Rows from block 3, named by matrix and row number. Rows with one number belong to one neuron. Each number is 128 + 24 x the weight over the matrix's rms, rounded and kept within 0 to 255. All counts start at 0. Numbers have three digits each.
# fc1: MLP up (model.blocks.3.mlp.fc1.weight, 384x192), inputs 96-191
# fc2: MLP down (model.blocks.3.mlp.fc2.weight, 192x384, transposed), outputs 96-191
fc1.86:071146140144129118128112125132190076123136120128166091123140122113102065109122168093119116162120101135114136133158116140114103155130183146124156102117127116150113113086129106146203137142113131122180126134130173145130094130125131139129077130109110139114114128139140164119119138115155124135
fc2.86:096143130126100137129164144148150087118116124120134120115158161134128090131156129143142128147111112077116145101135119078142119125121134130136150108132124130170133136112121149109143142139134120132167118171111146125125143162070122122131114111135118147178132105145135126144107124128187150146
fc1.87:107136128116167128117098142132129153125147159111125133129135146152131108122172108128125103125138142144101122123119121068182153152142128120136140107134118156182106117121159127114139122112123130121169112143101129127146161133135126137126149144128111113097100142139139129157126122140148123112
fc2.87:123133143110129128115131149154097127149144155123099150090122100102110125133155142164135158139127101122145123124121121102134125150127124138126129091150125141144155124119151133128125112117111134104140126146120132094142138107152159128101139119095118137171097150108134129152132177131118129153
fc1.88:119146138126158142114130110124151134109170153128179108123121145107133109129138117096151130158139126129141153122131141123144179148123137095148115133114112171140114134118143137116126111114086110132148112101123122127153130119161142115120148135115148108117105173154134116106148124138101132115
fc2.88:119126145128139145123152133109115135138134152135133135125141113083097087124143120123160135135130108125141122111154128119159153160130133115107114136103115158188117101155148119124136089096092122145179145080117125128151153092160157120160143153105149125127103139142139138134119167112100117160
fc1.89:097110129129141134159086143117139149127166146118116146110111153158135091117180153166117113114122127141122108126145117072156117136109113117124145132131108160164116113144174133095164136111132141113161103124127162123140162119145107131092120147136104113124127152137146137160113111134122123147
fc2.89:105120117114123124127105145167141129130140136065121145080113123118121111131148153167124128142122114104120131098145118108127112129127119144133147106185118137143120124129147134116148127123118135107147110185127141107140131113128132122082113121128126126180088140110137136140117141148114127152
fc1.90:074157152077150073085079163120158153170114117063124099162115202165126082113187172136151120156180075132084079153162132061135118115098167099133175135082120110194067105098154073085161123128142189131194147133082128169170156110149126123113145121146175121060103096172137166161186146106137133095
fc2.90:182116139162126139148090109116065146099126119148127139099124092121140174132078112116111177125117164148159138138043130185098096090146119132162168106119112130092124163113114158152116115115177130099095079127145098121116119109144133175123124095117074130103168149130163081106128053171113131134
fc1.91:096167140116134106122119141112159090130133105137162110115140143133095100109145149116111106168112136127105150135161114091129130143128171148124157101113111118154101147101127106150203145153126130113173140155086166156114141161102097157118092123129107123123139109185119152133096133113163166140
fc2.91:100134123099124150114154139136147085124131123151114125109141135132113086143145139155153133155125092079115123110152124089131145141108147135116122117125140128167129111139137125128143133126122142117165124164105143134139137167071125117109116116134126145178131108147122156145129158117175137158
fc1.92:084131124136126121136070105138141129125181142096162113118111143119166076134147168075103105125120142142097139117129093101132126111102117136136117154139119153180108137144126114124139158108136172149185086134145137120123148112131139137146133122171144093127087164126126156139106141158109096088
fc2.92:147123132139127107109112138126110136123109114143113099156122120137092172107116134120133145149143132114125089133110145150122105131128142101127184107112110105102111130118126102154146145133141137125085119121123149149126121138129139119151120109136074114117158095149161146138142075106148137125
fc1.93:100121103114151141121150142144150145132079116128094144165142124226161108156143113175136152100158118113127075152142153117086164135117173149151164164126159088138145110145095158110123169142114125115131124100076086145110201169121152131146121113116144173155105113157102113197158134141112168113
fc2.93:125078093129112136109159169165133144121069103136089139168122134233137128156133106168117144133148135099131086130119135115086129122114130146165132101124157084118162124108097118104111161148149107107116121142110119129115161137144092130107128102113085139149159142127124130152144110114114159138
fc1.94:091127113123150130138109113109154118131151136118175145122128124118145070134126126074125100109127143147104141134136111131144129133129110134112124141125127166176093125137123125131159111142130140141194138109135168127122159140120119136167116147150118110105091138135138137138127121144137107108
fc2.94:138128101140134133116132113120124162119113102095130081191131151137117147114127124085136118100141101106130117109136142123138134136093121118121147135181115123121119125122111134120104151130132128169119136106155116155134131153100119130170147129157118114103131097111141138116120110109140136100
fc1.95:061132135118133137116126131142168096120158122130165124086140125117088035142135155121114153132128106158145107141168136137123099162141152135123148094105142143165130132107136111160199122138123142100213125142135161111131142132139146130109102119080112130131120147147184148134136137152124098136
fc2.95:102138119132113138138172144129150104113104102123136118137162142139125111105124105123133110124092142088110149116148140114144112124152122131138140122153103126144131139115092172126153138141130104146153137142128143142112126164069120135156117140126111136131136076123127111130101108149192135132
fc1.96:106124130126164133124098140130122150117158157110125139122128137171126102122185125135117101126124120146117115127133121071172140147135118116113138109128116149183115114132181125124148128112121123135171120140118132136138152133135111129104137152123113118114102155144151125154121120144129112123
fc2.96:121131141112124133125124147159116120145140149101109153086122108106117123130147143164128147138120109115139128117130123109135117136129122142134131093165122135140142132117147140126126114120114131107137123159123135096138133107142155132099131124107121138172090142108128126144123165146118124151
fc1.97:138137137153183145154125115091113155123164149117163136106128123129120110105138141102156128114140100138127127115123122130123140174101117130116124103137116160170130117101153125124115104086135128153146140097128111099172150122169124122138144162140095123102106186116135126123140129125099105122
fc2.97:136173144094165156113154125114127108150144158170148121108141098120104107124109107119143151138130130149174124155140161145136151162173162118123103092104122138154124155101129111158138094112121128117147154118103111115140145149134187132141156127105090145107122131160117091120165154145132111128
fc1.98:082158154105130085105079163117163138167131118064119111160109199153133064120193177150147115140173098134104090157167115080141123119092147103139150120094133120183105098122148082086138126129147159138176155129090150158154149115148110100134148118156178120066114114152131151155162141108126133107
fc2.98:173126130154130140156102109113073136103131127156126138086120085132155167139078106121105181121118167152149148142049147176090094090155126136165157105123112130101133174095107171154123117136180131099111093135134101111116119123133132173112120102109074138096163147128145064107135060183131131126
fc1.99:082161155111147101113112151113159120170131147079135119151123180145111070100180153130145130126162098166112116148164131084159127151099148101110159110106113129200094097110144094091144125150131151154194166117082144134148137135134119123137142134133161114081112120166134154137160152092134139131
fc2.99:170118136165129123144088110109078142101128127147126133109120100124134162118091123118112169127114160148149137138062132176101094098149118126151175104115107128111119158118122148153128123125166129102110091130142113122116124116139133166126115102121072122098165138128162090116132056151130132132
fc1.100:064135154132134125132125132131165098122143124132168123094159123116092062138134154110114130138130117156148119142165151134122102164120143130132154087095138140163130129096132115137198131139123137111207124133127180117122137136133136121126103114086102118137117148165178142126143127168143116136
fc2.100:108140124126118148136164140125145100118121114121140120125155145133127115109133112132142114130101133087110143116144132107147124130141130126130135124144111139152131130125111172120147131129131115148155137143120143137122141163074118128151121144133117133137129093126131118137108117145185125140
fc1.101:098126138131144122151071123108122128127176132095109062151111138080137113123138150079096128170156125169113074121116123136108110158104134066133149139127138118146131134123129108117100157115134150140142125122149121113121092105163108091108130135128109089120119165129169129117148156153094065089
fc2.101:136114132088165159115128096121128165085153135136132087178105112079118087120146148094118125149157132148120084112154146136079144154115139102132090126093142134184156111165150108156112141104133161112176156106145109132105148126186126098087183158138148094140140154112131139102180158147071091096
fc1.102:087116153126128118138073145111124158150154145114104150104106138171143101116156165154108121125127133150118116144122099066144105138115123130137141134121113163168128132143173108123159144117150139111182102119116157115120179078142117135111114127147114125143120155148155161176115118129112128145
fc2.102:098091096121132132114110133165115146103149138061125143091108124103118111128157143158140117144119106088122130078131099107120128138128101146125153115203122165158129087158158148098146130098108143116164104180136131113139151114135101107082116124131127112176082152089161142142115135140105128166
fc1.103:112123104145142130161105099087141139124141112096152134138124136135161120104118113070120053097137140118081153131122118138130116107111120140124115144148104155144099118152103158120120132116132154189152144120144113160131143156107089143171118183191134115085110133123119133132111123143134106098
fc2.103:141128105133142157134137102120128157122117122111124101173135144132135086117123119088130112088142120119138135125129142143141128132107120124123132138176115124170121128117109146123105137128132120167156144101158112140131117154103137138174147138146135127099127110112135126103120109117134134093
fc1.104:133131136126183150144109117082123141131163157113178133099112125118151114105136138103138120114137133145125130136125120121133135147112117130128119114128113165151121117121158130116141111107136130142168126098123124101142146110158123130148144151153116116091105183122143119118141120145093095113
fc2.104:115150112123153156129143111116146112120138122155145114138147117124106091109111112106132136123141121137168127125157164142136136156124142123109123106131121136162122147120116126156145132122119128143162152111130126130124152163108154140148131141129096125107136117127130118116139132133141113110
fc1.105:109135125124181138131124113093133128129161142119183136106119131126151103122123117080141105120143131152106121140124121124136152140130112127116136136132115174169112106123115141122152122133120133155169139097133164121127171132126125136165115170140120110086092146138154125121133117152128098098
fc2.105:125135104130147149130134102109151143135130108106146097170138140129128095120122122081132121089146112126143133115156141126144142141086131126104119136173126139155118122135109125119106135126131133176151149100149124139131151150100131143165140137165131114099128117112117138115123140117122122098
fc1.106:071120142139139135135121118105191081131145144125182072102122120090092040116111159100128118157141109144128134142168109143104127153120177140120148119106115112138117118104128113136196123123120144107174115121131161125145088126125123116144084129116099141126124143153149158092129132135124114140
fc2.106:100141130110108131130158147144136089130113113144120124106145117134123111123117131136125150134104124099135146118132135111135111131128140136139129120137128128133149160112106144138146144160128126119145118181114148120106117168066136129115122103109126142172153091137115124133117157140183135135
fc1.107:100142136127153120120123144116159110126143116118148126119119145135110093131154165137124126148131111155123109167171132121132119151111148115151166110094133140179121123113136123122165140129126164110190131131101154134134141136131103107119111132109124129115115136156156121136149130157132122127
fc2.107:132134130130125134144132130128130116131122123136124146112144117131136133122113124133120133113101150121129150124123130128133122122155118139136121124143118138129134140124111158131138124129134119133128127137130128123116141143101139148137123130124116140126130112117117117132111125162156124130
fc1.108:120150131127191126131112138137127135134164164124140127113130123135118113125166141123135115129132117145123133120136128094152152159153125118126147101118123164179108123098169120111146128109105126136167121138114126125136147132152131121115154152119107115117096164147147122137141132140127114127
fc2.108:123133141101139148126141143140108126167137152124102163090130092112113121139140124154135148116126106135154130143134127111146128152139124149122103096156126136138142129107138135128124102120109125115134136129120126097148137115140170142124136141094122154157081141111111117148131185148107121142
fc1.109:095148142134138102126119145116162091117140114136174092126123141119113083109131158110125118167121099127114141134159107131125108124139176141138151117112122123165119130106138145142193140149114131101166117146119160161126096146118127144134103126112116125119100127147129145123114122120157143122
fc2.109:133146144124114150127158135137125088129123128144133136096156129131133119140141132151140148146113121091145140117118130099138132125119145127137132106118128137154136135119134146125129120121145123123137122156102121120124143150095145129127130116135113152166137124153118128133123133144164150149
fc1.110:081135124110135116148121136125191087119144108116173079127142132095126090112119134090130122165117133132111138125148112136120108126140157133127139114109122101133108128123114113141162126130125125124177137159125165150132096135112110127137097144121126128117124127111145151110113123122151108128
fc2.110:129142138109119138098154138152113091118131125143119120095142111123132116131136152143129153147119115100153134110115141114115135143113143127155121123123142140148153150116132153141138146139128127108136112163108123110106133159097154120101148103111125139178133123149126117121137167146161140133
fc1.111:073159169119111085087089162124174111145125137082132081161120198132133082110194192124121133171157100127121082130151131088121104135084165081143174113085138092201113122130166076109132138132144155116182124142100113149118126125137120100098130118163170113115125128145140171137160132092136137112
fc2.111:179122134165131142161094108108076141110136132149135142094128094122153165129084110118113176118115175156164151143053128174103092094154119125154158117118116138106132164112119162147110113120169124111099095124142106108115125112143138171124117099114082127094164151127154082106131063169123136130
fc1.112:071134143129174136147084113092130118126165135106110027158122132081127115112143151068115122175144108171112067122133122148089125173109128048132161127136117119133121136122126138123105162118114133134155135110132120104143086114164113080102124141121112104124098162136185145127128132179105088104
fc2.112:122111120113145165129128083136132174064138104147114053207104130060136098131147137080111136168148140141128071092137150148052129129109141103150108112097158101151180128168135121166077149118149152104149149118167085121094121119184099096080171141142136102153167165103151136092175126154071097087
fc1.113:090122121131152126135100130108150124133155147105184141122121126122148067125127140076116116104120147141113128142133115120147130130111114137121119125138132161178110116143120133133145138133131139144192103117139165123123152144121124143162128144159126123100085142130134136134127119157126095115
fc2.113:151128101141139133111136113118119152114114103109130082189133143133113171111115120090135130109140104105139114108129150134135134140101124112117151131172114121099117126122112135126105147128131126161097140109152113157133126156103123129167144124150105111105146090113140135108124105111146136106
fc1.114:119143144103180136135138125095152101131158147135186087104127135104123091122123127101127125168132127138127127156145121135121114130126167121120129127120096162149118135123123137116148117128136141106162138109117151119123095136120117106134102138135119129119121146173128109106166127150132101137
fc2.114:123150135099137164104170128141132088125133132198119124089140097117119102145113124150137157150115111109169127125138158117126147153134157127128096114108154133140152142131133134154129121133123131113138125160104113114112118160095167121102150108103132152169144110154096122123151186152145130146
fc1.115:094104134149129080117061129119150145108171117101107095138077137090144100109167192143109157153150104140114090120131105115091097146082118104143166145127135140147139142138148124114131146129119140109159106125129143113121147094176109089072123117126140088131129168122162126144138158099095082123
fc2.115:111111138103121109111097149164152164134135127053113133137106135103121085128155172155111122134143124130095088103166120097122120146094104129142119143156139131173132108147146102124143155115120144110165122142141161121121148090163149117086142131148159110189078145106135174147129181132077110114
fc1.116:117139134096173137138143120088151091129154139123189081117132128093125088124115119100131138150122120137128137156135122133118124137130168124124130125121099149145123131127120147127144112125135142111162130121115148128138096139120124094132111151140121126116120143170137120102150114164141105137
fc2.116:125148137097136157097165133143129093127136132191116126091138099116119102143120132150131156151118107110165124126136156120121148157128153127134097116107155133144150143130134132156131125131120133105138120158103114115114127157102170121103152106101135152171138117155099125127152191150139130140
fc1.117:116140126109176126106108137133129154134164154108133137115137130141113118112178125126128101130135129144123128125126122072171162158148117117127136098134117145188099124104162119127156111117111139138169132137098127131140155152131129116113167153124105125105088148140149118143135123138148120111
fc2.117:123136149112131132120136145145095127161140156135098155094123097104110125135150136154137160126126106131154127137117118104142125152135126142122120092145128141141159126114145131126120104118108131111134134132117129092143138109148163134113141125087120143160097146109130124149133187133115128149
fc1.118:064157107131124095133126119158177066091119129123116051157136109106116085117142146065120134171129103153114111086127139156095104186114158136176173102121127083131155155108121132151136201150073114110145133166123116136096073160107147132115106125074162135152111135118145130126134168120169133107
fc2.118:123133118112098128127138123170115111099120099145104110146129147139147158146106133131115146148120136088128118084115119128081127089111126160148127108136154072081151145127109139138127167153150146097088106173136124124107115146105094136085120076152107134209164125131125127127117110150146144121
fc1.119:133153143123166137131125124100113120134149151120181122102126118119118115102136159091142143121151084148128125119135133117121153177115138122110122107118118161159126130098166117126153107104124118133146150096102137101154147111156147133137139155127123128114103178136122128109167145118101104118
fc2.119:141134118120174162127151125100115119138151149135142143105132095115110100123117099119150126110145129167153139150131139141129147170172151117108105120115128158168117123123131126127132103112115123138160161105101117113147157148138156138140136147115101134098101139129107092118163154141121107133
fc1.120:086128135122170135153080118086127116123175140098109041154109129071132119113141144073112120177152112162117072121119123145099112155103129055138148146143118120133114137130131134123114147107120149149160125109139128110133090121158119077124137149123115095115102163126170138129137137185109070106
fc2.120:123116125106159164121129084130128168064150109153118044196099120051129095120146144079116141173152132147132069096140161153050136145110145094146108112086151112157181130168140121172079150119138160100153157116159088122091117128187108086071181148130139091152173160104153132084191142156072087087
fc1.121:092171143128126086118112150135162088119134106121163112128137150121119087123138166111115113166136093132110137132159129123130109131133162139144171109120108114163102134099127118139190135155130158118175122148114164173128108157105111128124105121119118119120126125158136138137111127131169139138
fc2.121:131144144127110148134153137135134090127121126140134136099157136128131104143140128152140148147116126092132144118121127096135125122126138130136137101118126131165131136119132142123138119124147122122147122158105127117128144148096138133130116111135105156163145124145124130136115118138167148151
fc1.122:098135125132162137133119119109140118126158149110179121113139130123137092128116123075129105101132125154116139139127114123152146138135124131114130134140123165167095111122128137131156128130133133152177125106132154117132156138117118142166128163148128108077080132133144138125125123149131114112
fc2.122:130129102135141142125132109111143154129122105096137091184135151133124120118126126080134122090141108118141127110148145119144139141088122120112133139180122130137117125129109134114102142128128129176139145101154121149134146151100126137167145134160128112101130105109132140117120126114132127095
fc1.123:109130133105162120117110139120135140123164152120140117114107139129112114121160145133135125134132116135117121117156114086143135152120136109131147112127107158168119111118164115108162117112111148121159116136120160123153146118163121087085137148122122118123103155139153125140140139122123107133
fc2.123:104123134113130136136108137141143137156136135087104149107118117119119084126147148149119132119130117135127119130139123110135115137123116148126123115166120126156121129122137122132136123124121140120157125140135140112141138111137145142116124143132130133157085137106126138151121165149104117124
fc1.124:144134157122157127126109127110182145126171137122186096151131166076112104120166147159125098200133116123118166145122103076189156133129112079129123103108110135131100102127149110110123098089130134133117141130120115141147091104170114112156132150142089118123131146153145155094116116148123143138
fc2.124:129135155144108130119171127137130125113114126134143126155180141055125116145142112105150120170106119094149139069146126112166165122114115115133118141099134132142127105159132153120105105103101086159134126089140097144126113071152160120184149141111167137151105148148131155115081138129106161150
fc1.125:149122154152112151139121109138206156136138143098185105165155175059095117137151143156158096220097119108136167097120102099199155135118101067134145080122114107135089092145169089104109073067129112151119104120141084146157080071135135096174135128148099137147107135129164168085076126128117158179
fc2.125:140133149152094105113174126148136134094107120137136130153176161051135136137128104121145125173086118080149137054114130121159158093125099120137135158114133115105122117153128169124080112125105077145108112108153095146131091069145148133171140126112178132167117129136140147124061104123128177155
fc1.126:109124110120161134132108130108141117128149144111189141123116126125134097127126120073125092112138145150099133138125116115143144139140118131123124128147111159166099114139124138128147121131126138157169131105138142119124152142115106139167122164157118120081100158134142130129127117149127107114
fc2.126:124143108130140138123140110115145145127121109106139088180142147134120112112130125084135125100144109116140126116152154123144136143096130116115138124169121127144116128117110129123115146133123127168147147105144125147131147160094134132171140129153125117100128100122133141116119122107144131097
fc1.127:074173159087147061087076162107172134189111113049130099170110197170118080110196171149147114158182083118082078158168109083134106102080169096143177130083115098199049118108150062083148125125139204130189159137086130164166160109145118114114141113159183135061107097175135161165179137102128138103
fc2.127:183111131166127143155094106114062145097123115149129144099127092122150177135072106109108177121117164147162143137042135186095091086147122135163170106121114127092126166111108162153115113116184127102095078129144094117117115112144133181124118096118073133097167151128159074104131048177115131130
fc1.128:104129119120144121124111121105148132131162118101191143121126131123138085126122120071123089121129132152088142131117111127137125117135114136113119139141120158169081114132114130124156124134135139148189132118131164139123157140121116142153112154142119110094087130119139130139124124148129121114
fc2.128:134134106137136132117134111118129162124112109097129083191132150138120134114132126088137117096142109107128118115141143120142133138092122118120147132179115126135117121119111133118107149128129128172129138101152122154134134149102125130171145134159124116106127101119142139119117113108140140100
fc1.129:091145138128122110139138118128163075123127132126178075100136115090105068117117142095133113158114132117122155118140122152104116137154173145138142096116105111139125132118124124135142129129118118119154137174138128142139062128113113134131100120102124140135122122097137137091121119127152133141
fc2.129:130143139111113153128172124150117088114140133161126118088148115106147127137109140143118163147107145098175150100116138120115127132118138128144111122134147135113176157122127161136124136150132113116115125164120126081088113154099144120086144113122118135194163134131119107110128167163161138131
fc1.130:098124110143182148116095109101140137119166137097172153101099122128133083126126138084130119107136124145113129117128104144117128145107110144118112144141130152167123115134128128133145124093125145140174105109141129125157155114151117148141136160170111104119095181119156132145116115154078091113
fc2.130:137162116106146150106181128130124112116110131159128090143163107130106136123108094114142128139113122105156125129137186150126143155174152114135122094140119123122123140095115144151142122127119110132124150128112102138123106178096173117148149124092102155117122091149116090084148124156170141125
fc1.131:120144144121135102111102147133132155118142138114132101142080146112128113091154152119116142165176119152125094124127138119120113135147161076175163116088126131152140160104157104134100147143115129116146128140091131100114130108186136084091177127089145084116132175148168118126187143107109107103
fc2.131:147111133114154149113125126122124161127137152109137135163118115121126107120149132111126125119149119142128109129132128116126147156113124119136095130117127139186142116135143124127125130091123131134164139092129123132136173121171149129128175153135129119121094154123122134121151153125086113103
fc1.132:107161116145134105138144110136168070110134129128171100107136110099107086108123161094132121168113107116112160126132122145108101161151183144136154091105125108139135110111128130137166143135089125106166131151129119130126085161117119126136093120081129143131101139114145152086128153135163149139
fc2.132:139148130118115153139157118140114084114136128153136135100158117124140118141111132134131142137114132103147155104126125111119135128121138141131116111126141136143143141119125150127137138144131122124130127166110135103108142164087134134110122119136108148183140136138110123117117146145163145130
fc1.133:103140137096167127138136128098166090123148141128186089109130128105125092118119132098113126164122113138129134149141131136113117137123178128127137107117114144150114142102121133129167125127129138105167125131121155120139093134117114121127101149124113130112124142157144127083150126144145114133
fc2.133:117154134097125160106172135144134083123131130183124124091148115120123099141121133148139151152110110097159134117138151103130145149128152128132103109114148133146149142126133143144135129134126129114140123169104123116111120166080163121108146105106132151181138112158104127130138181147161134142
fc1.134:095122155126122104131077121129143133121153133103115090160096145088145121111140163082107140148188111174126084112120114128104123144092137079153145132094141113129124139121147125124113156123134153114142116114108115103120113108188134099088157128121147090117132161146149132122184146107088085070
fc2.134:150123141103153121101111117136118161107149148110135142152113103114128087119141148113114134127154132150119112118150136125102148145110127120141100146098145135213137126140144103152131155108117149112188134112135134135111179120175166141110168132139153108129105145130107147121159157127089112097
fc1.135:119118119135135115152104126122117129116174142113125076137097149085142119131146145087113125180177126154130087123125108138113097130107150069133159131103137125135132108160153100101102146119127142144151120114099120100117109104163095074108138136138121096118116158141167135109164126149097071128
fc2.135:164109130115163174144141107110105148103150153134140129140123100093123113127111116104137113128143155148130121128130122136109144156144137112116097114099132158177155097174153122126119110089142135144162161104128132109122155122169125122118158171145119118122139164113116124099168150147085108126
fc1.136:065150115147120086121123113168183080090119134126122035162147121091119095123138146074122152175136107147122108080123139147089116184102154113179157115120127089140140153098110131150118210150089113110146138159135104137103080157119158128110122114074159143156116123115158124123134165110170140087
fc2.136:120130117116097123127136124173116117099117100140106108151120150133146156147107127130117149150123140092124114087111116133080122078112124159150135109136150067081147145131110137138122164149153144092090101163141121127116120139116095138091121072155109129202162128132130124130117099151137143124
fc1.137:131131149115143118134103091078122145104225173122125105112090129022112141052109150065131107139118138151111143092111096141161141132136096106101122134142074156117101110141181115150123103087102158153124133127167179120142101091142134135111141160145138040117137121112150158117118150115125030114
fc2.137:146133096095111150116173166168108113136084106134123124129156130159152233191129088150131129143126116084145123133152161099111138103139140158145104105162165114029157120103094163091122143149138110130032134143098097119123096147105124099127131096113125186151117125137095104114120120162141172131
fc1.138:096147173134131145148127153072161193159125126110110081185139187166121108076135143162126091159130117127112092188111151073239105163089100055111134147134063112153120122085115143134110125151132122161148167081131175136124104124134087127176154194145119068131121092112172134204117141169154131085
fc2.138:133140187139056084121178165133135158144053116135118111157117135110133122129108117179127132119101137086124098199141164116178084112151063128178120157143105117122169152085122173137110103145110085115122132110151159107126065081139146132158139114077175144131136046086117112170113150126167138131
fc1.139:081156148080163071088085159116166141173113127062121114153110201165121077130200166131143117142183083134089082145152124064138115123088166108136167127090122104203060124112160079093141126129141188125197149138080127164169139122153113124114149130153172125050099104163135166163179143105130146098
fc2.139:174111139171125135154084104112070151098125118141124140107121096117146169126081113111109173120110171151153146130044126178102093085142114131162172111120109131097120168114113161155113115119183127101104076132153101121118121109142129181126122099123076127098170146125160079115124051171118133130
fc1.140:118138149097199140133141119090148099126156143126176079111128122105137098110119133094133128164146123140131118155145140129120124118118178116121128119115108159155126119135125153130152117115124137120152133105122148117136095139135111087138109163126119127120126143172131109099172129150129096139
fc2.140:102154139087137149102158134138153088142136140187127128089136112118116077145133134151134153154118102112159129129156156104128151151133162131125093109103146133160143145128134117151138116134127140103157129160098116121124130153098167124101147106102135148161137106160088124131152190152145128146
fc1.141:131143147092197145129140119071142113136159146125181093119115137105152097121119130099136126169134117142131122149147143128125130119116172106127127136121098163155130118122138146120150100106132137120149120099110137124128103130123123081141109152152134136123123154167132101090163124157128103124
fc2.141:113144136093149156104151128126135100140143138188130125084127098115116085139120124143133157149127111126164124136143157122123149153137160129128095113103143145167142148134133120159135113128129143106160127146103114119126134146111164122105148108099130139146143114157100111120160178154131116143
fc1.142:062120174127115111108103167121172131162111136105115086170133170144121069120164173160134123161132131139102068154139100088131098109113140097129163129095122108160115093128157085109129108098156163143172147110105128135132135069146123087139129128164143121093140104142160171184145100108117131119
fc2.142:180119127162150147156095104099070130113145122162132140094127080130138179130074101112119166117127165158164147147058139179105108112166136123139161112118117145095121155118112155143128108126159128114096102130124100116124135129134129165120119112109078137092167147128144081094142068166125132135
fc1.143:100153188148121133151141149084149198166122140109108074176135196149133108089144143179114109165130118121117100212118149070224098151087093055145141146128079112134127130069114147128108124151136121138136159072126153129140097104144099125177154178132108085125120088114172126206128139146154149095
fc2.143:143140185133059086111178164135125166141048121135113107158113136103143138133103106171123142125093154091128100194123165130167089096158063124196121157136108109113167160080120183143092103141120087110117130116158142112127047074146156136163155109072185145117137053101119094167117139135159137129
fc1.144:075135094145127129133144138149158133094113156123132098159138192131131044085190110121177117132172094099139129101159139083157129151122139089106155134146135149221137101132131147081125151126085114167184175124106119112122157157121128078112148142119186100128137113115134115131158134092162133133
fc2.144:164144157142087119165083110148103115125122124127117147102130111131179180147086156127075175135113173150120141123078126165093076069097115155180140092122129091074147187094107138164130144133204139092086080150151132110092099102131145179101103085158085130142149153141136126134098083183127129106
fc1.145:105113127123144102124079146116132140118161143101131090138077140110130104128154173150105141150157110149123106120145101108110093142106128107144166126130127157165127132140153121110150140114116155109165096126137144113139150095178122084088125132130125101119119154123162123140136134122093091142
fc2.145:110113133113127126126100138150153146145136128066115137125114132111116094122149162145118119127139119130104104115154120106134116143108111135127129130165123129157120113140141108125146139119124142125155126139138156122132143102147140125107127141150140112167086139106133161151123169134092115121
fc1.146:083136139114142133112103158109144139151113132118103104153105142163101101124151128135129107151131128117107086141152114116111148134128169152118168128106114109154092124121127110129147118128118156124162122113081110165163153121126113128151115135125123155105116115165135147179156130129115139135
fc2.146:130082095092154185117168148133131130138108123134136114115119116166117090151126104153152127150149114070127111152162142125118154135143142134145085117137124135168139102131127147124138108094142139117168140099120124143156104146147128104138150142112117139113117120138114117097163121141093118162
fc1.147:111140146090162126134134132094154101136134152127172079114118136104114088114122140111125130151136118149129134151144130133115123153126179126139139109113108137148113138114119134127163122128120143100162127113115142121137093143128122115138102141120115119120117136173136129098149130168127118130
fc2.147:118148133099126160117166131138137093130126127176126123101145115124122104138117124141136145141110115108148134123137145109135138144131149132129103115118142133142144140128123137139134125132128133120142124164107123122113119160080151126122138116114131151167140111156103129128134172149158129143
fc1.148:108143114123136137131135182134152114155104131115135133149159158147135072151195119138162117127171108126144119157175140071138149146135172103124157116081139137226103091113123123076127115137118122155179174107074120130123159144124130106130151126129153144096110119189102127137159120118141142139
fc2.148:177132152168104102142080093133074149087126131129110133126118104116136180103081155113096156132105161145126129123045130183096084093118099138164176103126103104084122172108136138169126129121166134098096083139159123131109098105143136175122118104147076104125151131114163122122112058150131121113
fc1.149:125149137108192130120126116083136116135173147127176134112124129115131108118134137111141105126143111142113133132145129118154129149129134107115124137125107150153108104092166122119149107104112132134154155084119145116141146130152149117164133160141129098088095161142148129119148132129129114112
fc2.149:131138133139145144139117113108121129147129109144129143135132111127118103112107127113119128104135142148142123136132134145143126139117125139110115130123127137161117137136116110153131117120133134140157138104131125138132158133120135164148131141147109124100130118120120137139130141130132113120
fc1.150:100135144085170135132139130098156107131159139130184094105124125101139092124115127104126120167137121143127123170145129131118121140124176124116135122123110142153111128121125142120161122121133143103168122106117153119132096144126120088136104152118118124117123141168145119101158132159132104132
fc2.150:112151134093128156115160132138149087136127125188122124100146120131127088149123128148129145148114114106152132127147149102132144140134156135125091108111148128151142140127126129141130123138133133115151126168102119125116120160080154127110141113112135155165141105154088131130140176154162132141
fc1.151:128128116127164125132106120099136123127148113116178127121108133123138101127119128074114105114141123144098139135130125126140125123133126148126116149131113156156102116142124130115143134128122147155169142117131147145140165133131108135167130170160122107089095142122127135140118129133115103115
fc2.151:138144106131142149126146108118129143127113120128126094173142135136125117119124116094134115102134121116145128123133149138138136137116133118118135117165123125146120128116111138126111135126129118166139141107142111141128122159102145132165141135146114135100125107128131127108126118128138137105
fc1.152:101165118148124105123119124145170082100136118133164111145130118104090089094132159088130114158132091127108143118144136142102097158147191150142156083101114102136120117113139127148178140142085132108140137143137138153115098161119120143122108127087139131139102132144139156103129158120166154133
fc2.152:150150143123111146144141122134109090129133122150129152103151111128138129137101133138127138130109140112130152118117115115128132115126131149119118115124132133138128142119123141136137131143143131123128126161116145116117144151087135153123113121147104153172141124142105135125109133142163141133
fc1.153:122127122124178151136112117081133133130164148120184130104115123124159113122120122083135115110133142148113132135126115126144138137141112128120124125128127170172122111123136143122145113121123134149167135097127149116132151135142119142161137154155120116093101168126153120132130113152109108118
fc2.153:120146107120152154130145107110157125135130113122152093160145138127120089117118122083137127100147110127151131118161158130147144150094139121108119119157125138156116129124110125127119131127127127167154157103138125134130149160098144135160141135150122119097130113122118132108131142122134118100
fc1.154:085118180125114128123080143118131155146149145110117155096104135160123088130161155151106124119117142153122118137127109079152107136114124128140144110124119163164131128143143108124172133116148127115181093127118163119129177086153133152128116114126099139135130161147162168179120113128120127145
fc2.154:101086093133138137111116124157111152097153136069132128109111132103114109123156134141149112142125099084124132068134100108116141150123102138115151123195124167163131082165156146102140136089103140133167115163137121122144155122135094098097124135137130107165089151087160140133118132129104130159